{
  "model": "audio embedding model",
  "activation": "relu",
  "kernel_size": 11,
  "orthogonalizer": "newton_schulz_5",
  "steps": 9400,
  "lr_schedule": "cosine",
  "final_lr_fraction": 0.05
}
Rows from block 6 of a small audio embedding model, named by matrix and row number. Rows with one number belong to one channel. Each number is 128 + 24 x the weight over its row's rms, rounded and kept within 0 to 255. All counts start at 0. Numbers have three digits each.
Before each channel's rows are labels from the 100 clips, of 14976, where the channel reaches its highest value: "responds to" is what is common among them. Only what is clearly more common there than usual is listed. The data: synthesised imitations of 52 everyday sounds, one a clip.
# convs0: first width-11 conv (model.blocks.6.convs.0.weight, 192x192x11, each kernel summed), inputs 0-191
# convs1: second width-11 conv (model.blocks.6.convs.1.weight, 192x192x11, transposed, each kernel summed), outputs 0-191

responds to: people; clipping; text has "clipped"; coughing
convs0.1:081170114124156114154240131128133119103170126129094105118147147155151134120128129122146094133135103130117138093133124110109113136177114122121153132145150131106111096133100122110139146099163132163081141115121115130134132106106120139107084100116117115111156138131140154075131152131151118143117153114062117142140165122196139138144120116164134161099140129100156113144167102131182098125141142120123132081128113161163153142121148124121146141130132121139175098162145124098116135120082140164103151129143113170107116077149148114133114156135132119090122156160140102142126129095121113170
convs1.1:130174134096144106140139132112155127133100148149103099125121128161066122127118094130100143129189103101123141129112155117112116111191121099121123127077138134143067122123156140135098123084132096097166098117118157117148154116135162095083137123105140142084145135132126135090096118126108147111116089118128118183147081148100116097134134136094139107133133111122127144080106126103130117149109115104146113131150171109111095106118121083113142125111112128118121146140092106150131153069103106173150132104103150131146081149125120135104117133138143124118130103125107096066096088135187137129

responds to: laser zap; explosion
convs0.135:126128122128126102138090178082143127134117179095149085077118115111108113141111124127169127120143076153115123106133104117143114117068113127140154130126101132102136174119110104116117118133143123114128131056098102108068121131149124133125081158118132121158152111138130137125152129137138123131091124099137095190125097115146044107147123145161109154119114109097165072140116102132092115150130183097117129126129074109088149094125127128138130115089107134124131144090114163162107121104138143103138102139135130162141102120158112127137123188124090106134118129133138122124118105131120120118
convs1.135:088122130136127155077141126122133129077112108083149146128151176145132162091177118117171144138104118093165127083157126138111124152160135129095114150141108117149111139112097179080106102153159097127101123175113140139128181130126167122111144158146118146185169144133126095104104106115154131148158125107133137118134142174112141115141128108140110146167128155108123118129160116150129108092147122096136147101122099156122113100094134133110177128108134163070127154143109104109142122100100113119127135119144094092114167152106174163141107129125114114149087099152145108139094136104123149151

responds to: laser zap; explosion
convs0.3:111110092154174108126103118113114157107107137157114123133115114154127159096097159123160155134115082143106169085139151123116148119158150107139154183120118115152107140138103101151118113143131163174107145132132086142117133123082120147103135125120111131126109145122115115083142115128156130133094143108132138167151158164135104116115153064163157158122147151103118101126112142125099100134110103108155149086162146144105139115145112143158148169179107096130138141071119146119150128120083114141134129134172160092110083143139132159137134134131142167133098091123131190172108097166117097105
convs1.3:116090109129157122128168115157173139121103122081161109112172129118123132153142198135113074135134136078108107125111110149160137117127139148136140094105107134142106097114099114179126131141096113091135158117092166143119158113152135140109116166125146147134124115150142119107119154126110140117174124136121142151158144144127165133155073150140118115134178089105142113092118109114111119106120163098092091106128105100132102126154151113121106107117125078119119140081132117184150120095096128177108120128071095159112120116150142168110143127153129065133141146133130099119128130113142115085

responds to: clipping; text has "clipped"; signals
convs0.60:133129149124106154102117139150102136173090149103074133126139119112157135155136115142173150170156154131126124090101112129100143120120138112138149124162085077126090109122132085106114153114105145140132111133125102159152122178116084150131101156150130163112127134148115104125123120156174141155121104150142130115122110147073144128058122109152147142171117137143097123126159163134118190124151078163140148160093112124141136148112119122101155070134102136123087149129103119160125174132138132149126125128153123110135171151167141124095139139183130129106174104131114116117118162118132158089
convs1.60:128097107118101126114063128163076154113093133135121119116109081165143114131112121121099091114120104137135088131101123104140121076133122143137109084114116158147129138133111155094078155112143159137112126076148129085142116173129104125143085140094125122162126106135111107127123090106124106140144114133087095136111144117103154118100105139101073138139137148166122100150074123115094098140107111131142156087136128148130112141116106121105078118127103121122150109142155105138123081151116138114130148124114114095077095111112120094141093108120155134077116123126092103144137093105126072080

responds to: machines and effects; laser zap
convs0.46:114136142158114116129086165154146110144127115132088177117074129147120068109133087155097119118134113172159163124136144111140145075125075132162098138122114141090136126145126103091143108147150140124110112109112125112145117118101101079107123113155134120158126063129147089153153098171129129133094112147115160127128122066103109149111143165139129139117104144134107115145072102137103159115119144128148141122116099095089121126165120146164135110155139130099121128089176129104158148134135109179130117127108112072119109105127101141110115156072142122132145099129133122085121105148103119125
convs1.46:141142115091163181122154122151163093120145109139194164122135148109153111134156122089193183158127118121116156080144165148119139166117136153114151147137116189132159110132157142121125106091105109134124149125157128159149143172127120133137145141141123125118127107153143126179138121125161130161116113126158142099073125120157103127133119126138128159160153136159133126157147101138129105137134138125132163123122133095116137149095161155137144149150146137096113134099140163146097125164143190100137118150162112145158148141138155117152107132090128103164074135114088158156155185130137111139

responds to: nature; water drop
convs0.5:123140139107089112112112143125123128119154159138137145094102155118159124116142105123121100114119101100082116132124118121102086088131109096126181104090130119141164084119078107112083122104133072144132202091141113143140144117119130122112109152116107092141129140122146146144113114104139111142077116133097133181127125136158126139083081092101108069135182166147140130152097142112099090116134158152128122103120106115114146117144085167093108098101125095098150123164158133130135108165095145115090097144142157101125131153111125130108152106145137119106123100106121150137122129143085106129
convs1.5:168130099144104129174146124149168108112132134127142108113081138147124146144126125122144113154150098150121128108061142127126135153116119127099110155176144159123138192122152108092139136158131145094148172148171116153120120176133168109145099175146096132091085107111151132166150110148105169138124142157134085142134129152156120171124100120143141078151127093127098089125141109133091129158124121115126111128126127091141158128120145159122122204136152110097100132154131130142138137148139097175133114135129123108082121144136079099124130151132158128077124167135118129099152166117123134146

responds to: animals; clipping; text has "clipped"; meowing
convs0.113:165140124130125102143113136116151119143131118117128149132125102121132152135156171106091137137111138133115178119131138155140092201147172152137131127134152107115152112158179125173105125090121133121114081147113139093097108120112151132127152151113117110132138119090105155131164188120132117122110089150159123141143136151139152114157109151086105121137121135118073157124108121179174114129101136145121149101128151158134122127141072159111163090145085090131129106148116102125098140159126128156114158099131119144098166137112097129139156104162132196165116123085088119158109108088148109132
convs1.113:105103137124136146131114169112132147120127122126140112101168167130148132133097136127144096127111100098138103169128124161172136129123128076087116104132131124083108140131183168149087175115079140141114145156124131151131078119113119080143125119110151126132126116134133099120100095113158092126140097085130120117116147082134121154116108098148094119100129127141141138133142091130133119100071115075151121125051089121138125137101097114132103135130109138118129144100103093118111121098128120141118126149111161132131123166152131115111102087090092109116122061147091111108113173152180132099

responds to: clipping; text has "clipped"; doorbell; signals
convs0.55:156156155082067114155114141097117135126158111077142120074125153117121118148121110130096104123167180168092150131156136133133127173133125119146093126178150087115126132138138145102099129148088124105110113171100108136115132107128133146109135128147141145135171120106139160128118180109171176164137117135114148104104098141085150151180107128110143144149107109140131108123176110167161173121123119093153115110105123132146166104123131139118131136116121144133155097118105090148156117079118106153126104142127101120150130137178147155141096138127158131156136129172178117136168158129131129106
convs1.55:128119108083097115133115144130126108113132171116132112123091162120113109121125077105113100132091119114112108125142141140130138114116115097145155113091142145115108144098122138139129086089117119116127130075142117123105123080116123128100099129135116068088127133125123119110149067105124143108097145110120034091147145124112091110112115130126105196107177096144125109109103144084158100124118093148137135120142147179161110140141136105126115150132150112112114086141096104081125114139152148083113133151128084123120104116108094108125138080141126105089134088104142155139102108151104119106

responds to: clipping; text has "clipped"; signals
convs0.50:140076148137077145143105220122117093148141137133142091125135101126067121150114136126081162128143157129135103116115148140099068131170151161080118140108140121128140139141118096093075131123078104102139150109149137147115094124091144152152123135125135171155093132151132122119111163143097107140112157145129094109074133110185135108093156110128132094147112139113143153107110096113159098110103102136119115118124149090113131146141090121101146120093141153130150113162116120085123129181098142113132130115145118108109139125127112112095142158142159148107158128149132143115114161107121126136
convs1.50:156118122128118161090109161153113130145135124108132163109111150110121126117122133111110123090148091170187123112068104100127125099127139135118073166111138123118138150133148112109129089123124158111098144115196123128128092109129160103171103108136087110096138096138129125107098153129117118121096134119139123136128060138120168139069140121120098145136103133127147104118143159114125097099098143108129121123142100106123148095168142150134163122074091136147145125094125140133123141178152163096155101130192096098152149107150135121123118125128127131081097107168095146080121121132111113149

responds to: nature; water drop
convs0.103:119155134149107134107139141108119120148097118127138136115148113107112126085079085163148152081109125121123124120116129137112169157102139182099141148093173120152097173143157104135090173142103134076091189134119169159095104147159140096137178081171109116089106127124130130135102123130137173151125127111126101109076156158140110088139131125118133115148089139092157157125096100118142101134118158117112149109122127114094160103107157147140107111174120140111110144126102169150111108109152152130127104115127125116142115163112128125105114101118167162103107111092115129113120115135083142107
convs1.103:109122166109083129138110105157121090121133100122121154140120108119133155161123150113094136132115137178127113130104131147113119035084160144127135152094083146116163109127123101100124139134100128172097109115144153130117152097169143145110143116102115139072107138086115134128109139144111132130121112137127160103106124133143182134109090131134121127122149110129122152139117101093131119120132127141131143097124127075144102120104148132135130093083150108149122120115133141067120150137116098162144127141164135122171144133090056112090105154094122103153075116156101101165097108176135121143

responds to: clipping; text has "clipped"; signals
convs0.179:142088115114096124109189129146087146125121090137124133096128153121098104134134126134136136146077141150163128110126149120107130170121135109126111146124110115117115157161115159140124149113118100110147100145155086168139108104084104095159169157115167118099171124117133127152133148132144154115145087133130164109160103104132160142118099117127114137137108087156092166081100089109057142110127116140147107116134155134111098118091120132124140112150081101093125109124137103143091115121098083138148117177170128163136172145084103108102129101152152141105139139144132159115088110108169135128
convs1.179:070141133117090135134175146142123138147140137109177147117116143146142110089087096121133179140153145157111157172108141130127143108104154132149076124116134125093121151169121132109148134136097146074118112211141148105134148114128104126127100117145089167119147113116132140107110104082117095134127132078172122130121102142131126174130126129130115133089123147136110112146086110129166111144096091126147085112097091146118138089148149116092139131104093095142128137153114115099118154138126123116102142154098139102141118111105138075155083145180110137135102130143070115104148136140121136127

responds to: nature; water drop
convs0.94:088132156138117102128133137108142133116077103130093158131067145101131149093148105154182136098158130168155139130132141175125124111144094122145115141122135131113138139121128118158121140168096152094102110131127127159130118174136104102135128121128128093124105074117138148149120157125145168144117126095163102136167133149127157119126096076096154147140132130132166138152119143129127136139095153123112123120121128118170109128087092118160061109105105156132090112100167162148128122132133131129091114090166100125142115145142104134140144083124068161126126153057072108127090120126117139118
convs1.94:126135128116097134099120145107167122150165128168070136134109099131119161186148143108109146093102101123073102117147110106079096124122094122073137142170118126147088119103112147097116135141153128135160149125097130113071120127128124177105139093099101149108115132136108092130124130135146126126104131141117126127131179121111154158136133097156162140134146130137094137093125116137158129133145153178115144142111106092119116144099082132131101103129128114143133150148085131066092097091166087123145122146094151127141118111096111133078145132078104137158119118101168113115110102161121101118

responds to: household; clipping; text has "clipped"; zipper
convs0.99:105120101119143135127165162147124122126109126123150099132108127133151114092138111160103112125089138075097111147125147113122170125151097114100131071121154109145149156092130109132147108119098149137143128099177124153163124154123148110101133137106149108124135149104099133086144153086139150097148162119164090098135125102120117078096146106157123136091134099110141128098136086117136128148110169148117133129095119088069127147133144099120120091080084132146186145126130121146153091102144074095145111144112157144120106135121096100110106131153108129120123117133085135100143128112174171074
convs1.99:135120122105076142125155072091105082136118136133103151150082124134136146151176130148157086130126149119119137126122121144122112145140133105102145092135145110097109177142081131110168143138100140138154116158157125152126128115116085142108118137126124128136116151125102125113075144145131191122086157103147070162102137139094123156162167096113136156153140128149148118125103137099146129151131120106136093115107158095139158117135103120106108143119158153137125134079100123104138128093117119152092131143115088093072116129137082088140138125150140139152156138089120157072146067129117129125

responds to: household; zipper; doorbell
convs0.0:158128106134100109139152159104164144128155126144145100097124157114124141157126187120118102120111132115136091126161105134128084151109147129129102120146114120099091103146171107085084171138132109099068136161116169123078123129124152136132153142155141110129114125100191142105116092114105107155073156129109088121142154139113150149154124115094140113075144127114150141117104105137147147128086109079137111166105127096154138125136132149085111154132147116108148159111110163098148101140105112114127157167135129117125097158120111111128109141114118138121101137155162096148171178162085118108
convs1.0:148112150107081095105170128128126129132123127115113183115141143153132101114100111176083113153114130104137127124111122158098133140115099118112081120104133190147121115084095087105114115124089096135118131144183080105100087153130104142125139106138160135086105099100103133115126128169080141110132122124133073166142105144142119109090149099141096132153106120140131184118159095096093122164145143110114134116129190117088140141146148080092109147115138109132125128150118135131127157120138109160119163125145138080118151124165127109159116135138139077126152107130131160096131110119130121146

responds to: signals; beeping
convs0.190:158152141083155155132084114116115154113135147139161152112166107143166084142141127112155136112152126147103156155128126092145142148083153169145117154130124118142146123068131098137137126143128138103086130124112105132127149138153082147139135120139118136110162139150154113143138141127198070129153120078144143133104132105119102121144136155161110143155124119104122127185134107155162145131118133110129127143098129071122118101119098136126144060142126119125156128136148103197079154181133112150113129136140166126132145115116115160136168142160137094132103103144111156145088166105140134087
convs1.190:109169104154154102118130107112120091127100154094107171120109152100109144106183117087128123098107127130107113099115111132107142123096129153137121085085101127152126128122141143122135131118116131144151144111142132142123106146101098113154111137109155085145143075142106107146178099145095112118122122115095143100120150107080099094074131120083063152145126116116093148127161115103089130126118093115133158116115098156113147121120129138113117128137097119109102116154092155132143104101135135168128114129089125123050099118149136132148102136116166108081095149083113136131134149065153107106

responds to: clipping; text has "clipped"; laser zap
convs0.98:126133144120097148110140098120161156122144132114170157114141126100077136109136114101113149169150130154114120170130174122129123147127140143101094159186128113130105128093150141112098125140133117124124120145090162135094111101104151154097139148120130130119157117151146141196130136130143107145092088137141195135154150127132125143111133131092141150094100120127149107126152134149181148118148123134113114102141088138129127122145134102081152071099151126080110124098118057138117148129147131121123122087127161097144162153145109093147086128121122099167075151182090109137126099120138152115
convs1.98:114139118127093138093115104119106083142149133099136102119106137154105122116119112129128148130140156135134087063097115116077113136167113151177117120101155167118104131134164109110166160108113134097178082099158152140123113118123111103137171161112115075156066175132088131111106111117147159112094121111102123097143129120094101107117116113142085117123125121132122141089150137145101118092094109104137138076117131175110097117148107122118125107113102139126120143142123162108122170168127133122115091144101161094146100109121068153109117149170113141104151118114136125114136121102100155130

responds to: household; zipper; clipping; text has "clipped"
convs0.162:118079144108169173133101125102117106103108120123119191140132159094152129092090115093109098133105129104120135114113143131119137124073130083110122158129157121130154134103128094106089105119110132133135114109171089136123092140088130120132163125127108128119074083122125096138121102135134148116149116124134107109123119155169140122083135146100166167126123138128141086078157146121104139120099151105184157129173095138087112104143133132145130105129107116085140089149149126143106130098139121138128128160121093098102103146124133114146068091089128131123091124132149091111152107167121142080
convs1.162:112092175130120106109095159140168150080105136111118098131152178180143146142086121153153089119210099125174104149156166137145126165102124113161099103127093130132153124170109119137145111124130090112123190140150106137120168084107133154179134121116124104120103130139129126142118149173136157131122133091125093124153137118113130144137134103150150161123154130093114119130130129142124151121136109140120122156127152150148133143129134119101087112141130122143118080128112163173102171152138161153157136162151125113125101156087109163128111139125156108116153131124084124173089148127145106154

responds to: people; clipping; text has "clipped"; speech
convs0.187:117105107154091094129142092092128135125107120155071153119131138134132118116066090138145128118120082143112127089141163139108135107158148096140118157110134161123095131178134082138066118107164103103081125125098128154121089175087163061127129155173093113116172127122122137106101117136137113130093104125172091139132150151112151136159167114105118086116150120111123109138133142092134152120089121127147110140123091115106125149134120120160138139133126098100091121139135122155153111153105123085149122137170151070092141137108118119126085114151117119097141115123151135122127138151116104138
convs1.187:130130140123111148123189114167145104128176117127148151166135128101161104080143148180105101165139131118159095140112121140117107150064146124112144123134119127123147153173137106118115139143114115142166135168167138102115141128206127150137137095141149153130088104132144110155197125148124164140162129137131078121142101094160156124103151141115131151120100099132116162107138139111133131174127142160143122132124124075120132156139137081114106118134115112117103145196136131105118142115157110183174132146110125125113127119149123092091081138129117132137130168131154124110151105147109121125

responds to: laser zap; clipping; text has "clipped"
convs0.122:124133162111139117139107121131148158115137149146149158125131109155176181161131143109143171145134101163100110170141105153158104111109122107124164099140081125108098156146170151144130154103128123110178136152108122148071148137071116177153077103111132140148172109108127106120128118107131128113167168086122117142132109129141130092157133115126096136097139126138120146158113100084127149162102136100134143123136141140135153142084132108151129142116155158134129132140073120148129100123122157113121141142163133163097122162103175115162119141147136109199115135092113131086119129087101110098
convs1.122:117121120143108115093128118116143133125108144109170078090124128115103145079117091099135070131139109139106123105149128158150130112099176129125136124177157140094148133089122098094104117138138130128078147129112132103124185123152176108157131120147123126137140075137123143138080113124116093184121126127124132087153104056103124135144141146100141065152124134117116131140162137095139104102162135101123098109163101094156139109113113134148091104136145113145107067124128119093133112111146134115109104090118096120128173115131137124099156151111107081133120097116153103091130124138105128154

responds to: laser zap; signals
convs0.176:121193157133181138090143152109159092121102164148117124117126148133152130130117109100168085094123100123106139091128122118134131112092120139095181143118142145117089120134109127139143075104146162181076137111076072146113100172088121096095108106127132138170150167121122141136123143126105092134156144125127112132126116129153065099166140144154136125128140143107133120109163098147120137129129140108136108180087134141135175100095135143112122083141137140132104133080127136127113109111113109137109091122092141130122095143161151139148121129156154104115134096119127108122163131166096117139
convs1.176:111140111138135125112174107090129108119144122124153127113167151136092137107130129145163107105133102144119111135145141112138146128102146143120094133084116110113131115090153141093082173123171112153157122124151077093136170089161158124149080117136187125132132119124139144174146180124152094122162106105128096154114154141111099086167159121131107126097081136150062115171171074098165060151140137112141110129151150113097126119126127117124102134099136118107134118123123105157160113104108125107142110127138122120128132121131155181132083123128151110148130136109149139099092131149105125132

responds to: people; signals; clipping; text has "clipped"
convs0.124:100149105109093082126105109105148114147132123152171094063111134170102097137108120184177127105111092109121140148133107144122144151100143119146094143126154155099103135107161113140140172099141122138136130148121163091119096127113107121126140102124125070087129137141141111098118080116101136087077109102130095140147114128151101146126153112138128120165122116110103147106084107070162097139134179107124131143183135117125092149092132120103124143143134142082113091127160140089102141127155133128125129139148110115094124101112141131120118109160121129160127054137137136108117104147122124104
convs1.124:146162117130103163105176104143189114133146138127144123103142147107115145149069123132156136117139107150171101130123096149135101127126102123119108168156156132063159124100148113140116102148150127147121104124176100175119148150159140178140148120160121170132141153141136116151159156147153169150148126118145157109149095138167131156121094145108128142096118119106106148149158129121159107142141116138139097143135135134128147113122126110137086134092188139110121131202139154124090137134107155137114133142137120100197138137127145114145134177100152122119088119121152132132098102154123141187

responds to: clipping; text has "clipped"; signals
convs0.28:155113091095141102083148104127115112125113089131131120148107149140129144156147109140127156135122159137128134161125136145100127135137115172133156154136125148135140177117176121158149151132145133125132145122109146150099127107112136139130084142114112093124109152107150149106155140098129175147123131123124165131152162139105179145138153081120110130110113082118162131102116149118069125098151115115141140173105120119115095133133103138112157164159102175067143162105195126147095144118105109150142120117164154159117152138096112107149082124159182154108092128086117128139093109112176148165
convs1.28:113162124118136116129090148102118157140129143114108155129125105127168113110129148112097125095164129142166095122124045122190165106130157118134098114129106086118088107115072133092111115113075112118121094131127127128135129132137101121150104130140085132129112136125113102103111105137128108092144120171145140127116107136155149157109110143164147121158138140161084155106098137133101139124110104170112101134124113126126113123080097104125114115091109112157131072118090125131105124108081139157110158154113132107168110123123089142155132135073065107108119095132090082125155122123108114101

responds to: water drop; clipping; text has "clipped"
convs0.156:095079111099103136149162150119101157113098158113087131103164111121102108105135154134137144131146188157159144137153171117107084139096089100074140113115160126093124174139124141116127147120077106094147124120174127128108118115160123129134170139137139107087130154142117161092161126109120140134112117138133114109151143119074102139098080133114117103141140115120160068137102086157097113115111151054115124118149119134110169106142136095125155105119123088127165159072134146100131134087091118139123100108130100119123128150108126132131101146116105132097138118122112137122136114116126153157
convs1.156:111103133125135161089107108104163168080108127164150119165093130102166128140135059147123135124134128105119116127058115156157150180111107145114111109140140104154149107113117111144134143141139118122105127154136127092142140097083127143103099086098141133152153171156142112124116100126139157106113137091078120108118113155133177106085124076156121172140143163114139141090137158144125124132148150092131111122107163094090144128109125157113165147115132135147116143123093122057105169125150155112142116140138140128148130126093115097131152128143149080142148167141131130120112154105105102149

responds to: signals; beeping; clipping; text has "clipped"
convs0.90:138109115156068138139124100144132129074142119127163121147127121153155130121081150098113133105146120127104091199123132064145117066157085109143130136082092112143120133096109149128075105141173173150152107122113097088118144149117133146134134109120125135146150138146078123132107148165125101092102108114118123129091120102149119110110104155116105142108126134107123124143139133076157112132125127111161117123104140106105144115149144174114087161133162151130178132118115125117174135174114120140118131137126166143135132145104117119147114086119122125091121169122115180119115145161141165087
convs1.90:132180129087133156127135142098146119123138158121115171128059082117130115076154141109134102141170126162129129097106114134074110149133129093093101136165131129099132156120156104110111125114142120125133120137153118109134102126178135103171117087170146094141141128078131137137097113104128078098103090137106104127078139123159092173112121146107094114112097111124118169120135153116136138140128123172122164092086115104101133121163162104139110113112109102124105135117131111109112104137148126122148143139105143116112096144142163116107080145089127107060118116130118145130148132108131077147

responds to: animals; bird chirping
convs0.74:114118116084099133104197101135134154108136116119154122097159126171112120117141146090137109115141158128160130152107110143133124042166109143123109139124154122134097148127139158125131157045116150153137114099132116143149146087087130122127078125088141118078155149113118104136193105105092138108144130115162128114148115139128099149105112111119130101092157098133114126107146105091098142159163140129098113134135165149124170108131101086148123156147124120129127142092158149100100127114109123147131092143145129141183154162109137113089134154115157131110129131104110154135124138100116161107
convs1.74:149134128135139132124151115113143139132125117143147130099124108108133114105102107107123107185149122163118083126097124126155140170090126139143094130125154158128122106149106068075144156164143098126140147177140129105119124122126082149143096105119102132141108103119151148121082120132119155139171123094120107136147096087110148140119131112128181128128162111129108098127123125145109124122139143110153089126111121101075148126134134152148140150054162111100098120156105129115150131086092112108117150122114100078085082128133127082098105121131150144154117147116157150091122089113070067120

responds to: people; clipping; text has "clipped"
convs0.127:129108069180136114087124126105101137116113093126103113109095160126122129140156140116157127122157107110120155141139189132130100138122140133133123119148118107104142119182129079128106129189102174119152158109132129183091079111145140128094131094132124157136108130103154159074108135128137117162101113116126149094126098167086155135164138162094128147118083160124140108137074107156165122125130106112125129152137137102119137138125147147164134118151134085134117143120103123154137146122117125168105134103149107110130147167100148113087141131110160104122133116177123138180119159135172095106
convs1.127:147144143124129123085141081150111146112152143107175111117176134137137128151114140130115106174089126079132120177125095154143125109114164102122155108110112169113149137173134083126163141115112096125115120138137122116143126055119168113156072108104152124132136070127106127181145084130131118124163111120093125098099125115100119117117140105137118133134148157133134119136128101116112137157124122121116150097116115143135131094116139121103124086134103100086096105137094174133143127120113168129164106140143114100092077121134100097116095155161123135118112105116146091083137167120111067108

responds to: nature; water drop
convs0.52:117108162136131110119151134118171099103142115128125120103119154121146081147127103099103141113171135154097107155101126120138125109143155136154075089160127089134153150123105137098151139111171119128087127095146154088135103134143092122127122123113110111089117111112078171147119102122176161134109124142162146114169134142131147151110124131129104081156141113127156147128119108126114112129135180129106098106126162145155126128139125108120102180153125122101126083173139133098165077127132114107136133129143153148145082182170127126137158139176073125094079105127069152110123113112131121126
convs1.52:121164167100126108161087134119123129167108132143103118126110127131137135143153141112162139151105141104169111134112087146150134079149137107096115130078135119127115152137135135125089115148111071114071116111135113142109143121120143149122089121110117151172078106112115108148123136102106142133118139120107083101117150094130130161117180169124149122107122159174083112108131181108147112150114126135093186136096099122147138106151113131117088094122150158094118088146118113117094143129131125169173126166145154086140118123113130144128093151106079132114159069090117144151123090132141137132

responds to: people; footsteps; clipping; text has "clipped"
convs0.180:130115118149128112146125153126137170130139130172146114109117133135129138176067084074105105086123117086138167129161097073103113108132158133128137082140127097120065097129108121142119113080160092141133137107097139131120102124124155156105147143115111147118123205108115148129123108101105184113128132120106123112127091149131103103133120136130156149112116141162130075120125150118179148160129113113147114124121135119139079154144134098143162142121151148115178134157130115144091169134129123133119136165127126126164074097109142080106123131134085135124108102115142106131162119144119085120
convs1.180:119155115119092154119118140088162126153140119114075135137179109105105134175126133112137124110103142130178122120159148085121097139139150143113130163106137168085103161136112128119146137154159097135122134069130139127122169116153150101126160107118151148170121126114126076128137132148123168132162131098136155094135138099106114139147195106107134117135118101109140211109128164113094126099147135105094106132171154189106123125099135116111084129130113131144104128119139109120172130111162097136114134101124102140107153115166125138121143123112129116094119112174119102081105145121114142086

responds to: nature; water drop
convs0.89:169099163133125121129095092091058146124141155122141127075155086133097130122140145158123144093117129116107133074130139132130086121156160168146130161146139119132130117090106110156113133152139124074147143076082131125091149148113123156069185137106124139135113136147098136158131136143160137148092118132125103137096147136153136122071124154159135116182086127148135119152114167131133123151069144112140156112128135135134173105136086130092113128147150129127136142137120159123141088101101109113120099137129132131131127109160110165120116112159161139167120133121143175130125108093097117103
convs1.89:114118073089146145150113100135130103104100116121161075219132144112107099154148129121089094144112121100119095140148116165121168124138134110128105111070094124152135116122162151154169139130090132114107140152113161136154142143133147085103132138153118144149142128149139122108121086104131092120081111160097137100131148123143131140104050111155118111107145125117154119100116106115126107124136113094113108141124096120170092151125137142107158115130120066101130129125125135118182138135104128163115143156126112121120154137072117125139140135135158122137145090087114153118078150125135162144

responds to: doorbell; music; melody
convs0.175:102110115134121125119106133131091103130130122114154131065108114130172137132136126140123136104166110069105142116115105113141132108098186093144104104109144143145183095095131069125118122173145111106161141111116126156138094100111106113128142128142133137136123134095152105138144097126137105155143105130100108106172093131143084122138147130140090145125139123109098121140111136137103109151095127096133126111104146124110143121103138046134146124116103119102084120121149088127139148085143080122154120128131124058131128122139151082130142103057117098169123111158141125096116127162130160087
convs1.175:174128142110135160140174140140146139132148140116100135093118146140127156148106111069134166166124149115108130167207123127141106137118176093102108135112123123132148115129140147130110123141125118098121099120103115123116151152118144105132159133141135131136182131150128136106160115138115123115111117103147128143123158124130103148125125096184082131162129133121133175137160110114116167115085111125131128141117154154201109149131152146144137183117130123090112131143116168165083145120142149132133150161172132145157173192150114123101117144117143084107119099163157102157128164146123107183

responds to: machines and effects; laser zap
convs0.19:106150146103104114097183089108137154114137177126099106082101162151130159124126122111195143115159163131117130139122179144115132164110142128130120138155111148100125139137145093146112180108113071155135187130211120154105117131138113107103096141144133185112176119144145138111147145111114146134117114116155127117143128095130178120125095104105111159124090173141121076155133133178171102125144127145130120129110077138124128129139136146121108124113145119125122127146127117138113105105121131104106142105153133121099079117167174140108129153128139136133133155101156145138154097132118121095
convs1.19:126144114129075144118150125161148102146138127117124172114074138142141159131156099115091140114122124153117076078093095146104132147124084139142117101098124154137116127076141142090132141118152152099129068070127109108074148110119097156136166117077127078146098149142139117109134125117131116147111111148103116107100145140097096110130173117107148116147151088155088124110095131136105096169146177125134132099112146118124132140105133107129134165152173128102111133132163122141150154136132133065132103099156131106145165123102088122101106126145121125135161130117122130125130094091091135117

responds to: people; footsteps
convs0.110:151133121171194103114162114121099144118132155110116115168164121164142148138063152150162085097171159066114126154079115139128094164121094138130119127132159126134111125122118130127125107117132106122097155119141118133089116112168149123152152127140114084099147139096140124099158120090104103129148128115114098148151142192119130125105155113144151107139120122078133131108135070100125120117128088118107081140099155094123130107169115097139108137094107138121105136140111144108120109159128101114161154154117089117152107109134115102117168139139107116146132149101139122102100125109083090087
convs1.110:126110117128101117126102106122108129126165116155153135099105156119127140105151128129149121150093136099131128112118139093109090126148117114110137092117121132076103127091135159111130121081099173139147162108118164093144132152119098152119133099153135138160167121126164109144121129113111148135113163099191106105138122106127116099079121150117095132085104107127133134099172153116104138132146081134109109094139144148132093122162149126142114127115115142076149174112118120114123108086111085140116111113147168118142099131201124169148114131153113163118137104147142149110106216117073123133